{"train_examples": 39062, "gain_aug_db": 6, "spec_augment": false, "targets": ["pitch"], "head_dim": 48, "positions": "sincos", "residual_init": "none", "beta1": 0.95, "adamw_lr_other_params": 0.0025, "grad_clip": 1.0, "final_lr_fraction": 0.1, "adamw_weight_decay_other_params": 0.01}
Rows from block 2 of a small sound classifier, named by matrix and row number. Rows with one number belong to one neuron. Each number is 128 + 32 x the weight over its row's rms, rounded and kept within 0 to 255. All counts start at 0. Numbers have three digits each.
Before each neuron's rows are labels from the 100 clips, of 14976, where the neuron reaches its highest value: "strongest on" is what is common among them. Only what is clearly more common there than usual is listed. The data: songs of 200 made-up bird species, synthesised, often over outdoor noise.
# fc1: MLP up (model.blocks.2.mlp.fc1.weight, 512x256), inputs 0-85
# fc2: MLP down (model.blocks.2.mlp.fc2.weight, 256x512, transposed), outputs 0-85

strongest on: text has "over"; pitch: middle; rich in harmonics; buzz
fc1.367:136101110144171132111135096141185123099127118171192165158196100167117090125105108123159157084118116156247089126144094099075063127207134203172126155075097087123151146132165107148129116145092154116144138142117160191080166143148070146066105161100168086087071120
fc2.367:088044116119132144104101129119108134162133142129119178162191127169106161089126106132094090130140131108106087196098097124134090078129130181192143142156141137132145123107142112118123103160105104192116096153205086104164141122145121059155189111143082097147066147

strongest on: text has "over"; high song; stream; buzz
fc1.466:093166116104129154127150126105147139126144183111207167132161171122142103140123099094155096130151180139143074093129141059124194083143144102135070098061092144197127137112099145195104162127158157156105134106105150108140109106108100119026142121112150114104122142
fc2.466:142037141159097112126083120116078078104131163153132151111135127128168161144084136087105149125156142095127089142068115237116137116112128158096142073119173126145142149110173161118150123141136150074155098170180158109114144106091096135082159075114205140168085176

strongest on: crickets
fc1.446:105127129150163134096122126121145154082115144108120151130159132096170144155103161127103118140135200146181136108110091107143181085058133155122105100144138181143134108140121139096139161089072145130070152141166105154082128127149095123129104143095067099135132089
fc2.446:113156166113111149129162132112152175119105086090084108108134079179143206118121136166156152175190163133177183171108118132140100125086153200164219124108068123118111096084137147093107074147150147174125130099081079079104128143229080116110122191094148123153118126

strongest on: high song; crickets
fc1.362:094097138153132214147178143110174136102180094162150121125140150134136144072092137187088206085135144100183115154131134125149139142100147131134063112134128137131117137173181112077115137137194163153084103106112074164118144095106196126049145104137118171133110160
fc2.362:169085132125156154133116149185146085124117117137103096160142099181108141110095133086125089092128124107058110240117127074125122155114167130160182114087155140100163080084095182093159087107147135145129155022158186106150098105088101143136147078121115102193130187

strongest on: text has "over"; rain
fc1.216:093123147099139082150162119103082101132152165139109150138103099085111116122169120164130142104114102211108101094141128148181150147134116183172176158181121134080074130098136146082192117133131078150138135084137156096145094114103207117095149069111199142117098168
fc2.216:122161096140132129140115122159092139152092114179139105065129123130093115118122116118145125142087134104114082152245165071094116135113146137145120111120113169076173134122134139113095046135149135109190095187135087093190123131090122121081106155118117152146076164

strongest on: crickets
fc1.483:147129132152104089148118177100100097151096159114101145093128118156120110166131111201137182146129122108103139121075165085166144112116106127170091144124111138146088083178044156175135140117140104116119079244176126163182170106143085161150111088123066131100176087
fc2.483:142156113117126176120164089157122155141139148117134129111096117161054114120137125128130142159108120102148117154137123170169189091170133065064136132162135100134163038076126171115123121075147156114125116055151114135098165129128153112082138180125136088154148133

strongest on: high song; reverberation; text has "reverberant"; text has "room"
fc1.101:126122130136128089145131116118095141158118124120109134148070177112209116149124090163131187115129104128160120173095195104182104081127115147151131204160164139065132123153190103205174148142130096097115158145186118184135110117131150167150072208117162108116153128
fc2.101:122163127174106150110097117099128081156085111153111149093146132117137116137127243120119104121131118141165111120150086120135209150102143137121199134095123166177131129120130126125138113086160118128158171186154087107118140140094146138067111112072088095110116181

strongest on: high song; clipping; text has "clipped"
fc1.62:074153157116120151155139155130147088106118178099152143122148162100150085123169110151141161124163164176123142072074179132131124129157095161127106129127122135147101071139192121163166113157136154102144116154144145111104115142193167151187139095115167078102106149
fc2.62:104104098109094126127142176128125136127160115146202118146141149138157106137164158141106141123102133146090126140129157134128172170151099051206138100115129139161118169115091143082144120107107159166185175137187080103106122119132124133121107101139131123103143093

strongest on: text has "over"; crickets
fc1.358:186088114107167104121139117101139057134148101132106145069164160121089151138143121155162190126139121131152087140070097071080132085106123176092110113132181168094179157062188115124078070112146116122106107145126112106093055136122171102106166107133126066184128164
fc2.358:130121135147157145069108040104090101087147159131154098116117085158137201131182127076107135194111127120140093087169129091144064147083076128116121106167155149163079143145176191176093158164154166133161197084166105129141111116114139144185161073197088130163133105

strongest on: low song; harsh note
fc1.288:144146108115109145097097133111158126118133147147120084113090128114091099090168042130163096138085178135086193134084146082093151187127165156120133101117072094171129119109120101164101136095079089114133112142078095138105140079138142146069057143127165094120122135
fc2.288:128187128182148171106116119162091075149170082124089156148147107116144055115156135143125184108138094133095123150165148149163124131128152149089068152144089114155148110062088117124145177161173152163105168132084112136187123127132158120089165183118142161146140130

strongest on: low song; rich in harmonics; steady whistle
fc1.317:222047087162104120144112137139126155169132180121113146135107097067120094131160154116114123217121102168125132108121181145118168143108096112167196115108118127209165135171159075096097143110167122084117080178164094148102129089119103137125173071071133142095158154
fc2.317:114064125104063111109111097152103162089157103096172108094138191115113177099114136098129135045113204146045201161221107111080136165159198078126126136139141148104171137055093126154174084151122158117117163166116126135118131154126157125115093075110100066084112079

strongest on: white noise; pink noise
fc1.458:119103142129142170175166136093127098100142186164116171131144076144120165131108173130179099146102138162162115083102111135099134130100104130120132116143153098161152164137112125066166145089154210151111119097157059082109136195162115192132140109114113186148154183
fc2.458:143099133135141184155163095166135139140142122127153130168079167141166083146115142126179097088132126139099115149150104125112120131122137114139199078107181124113078120161076158120124159114170096155142142158160160122147112066178174063096175144083104089139140091

strongest on: low song; rich in harmonics; dip; first syllable: steady whistle
fc1.128:125156114139128090138155062118128119131123171153100129118192090102153148164110130079141119136084126126130133130049102146117149114112145096110084152109131198111145143133124112128153153155160067038103161123148120128103080150162164089081102135133118083103116098
fc2.128:166098097148164124083154129140152137149204121102182125188153111112124004104132102113106137160137098096185122081081117139128076095130150163131164116144184122145148057150123117116150108138074134096124121094144097133150107130103102147151153129105099110184130144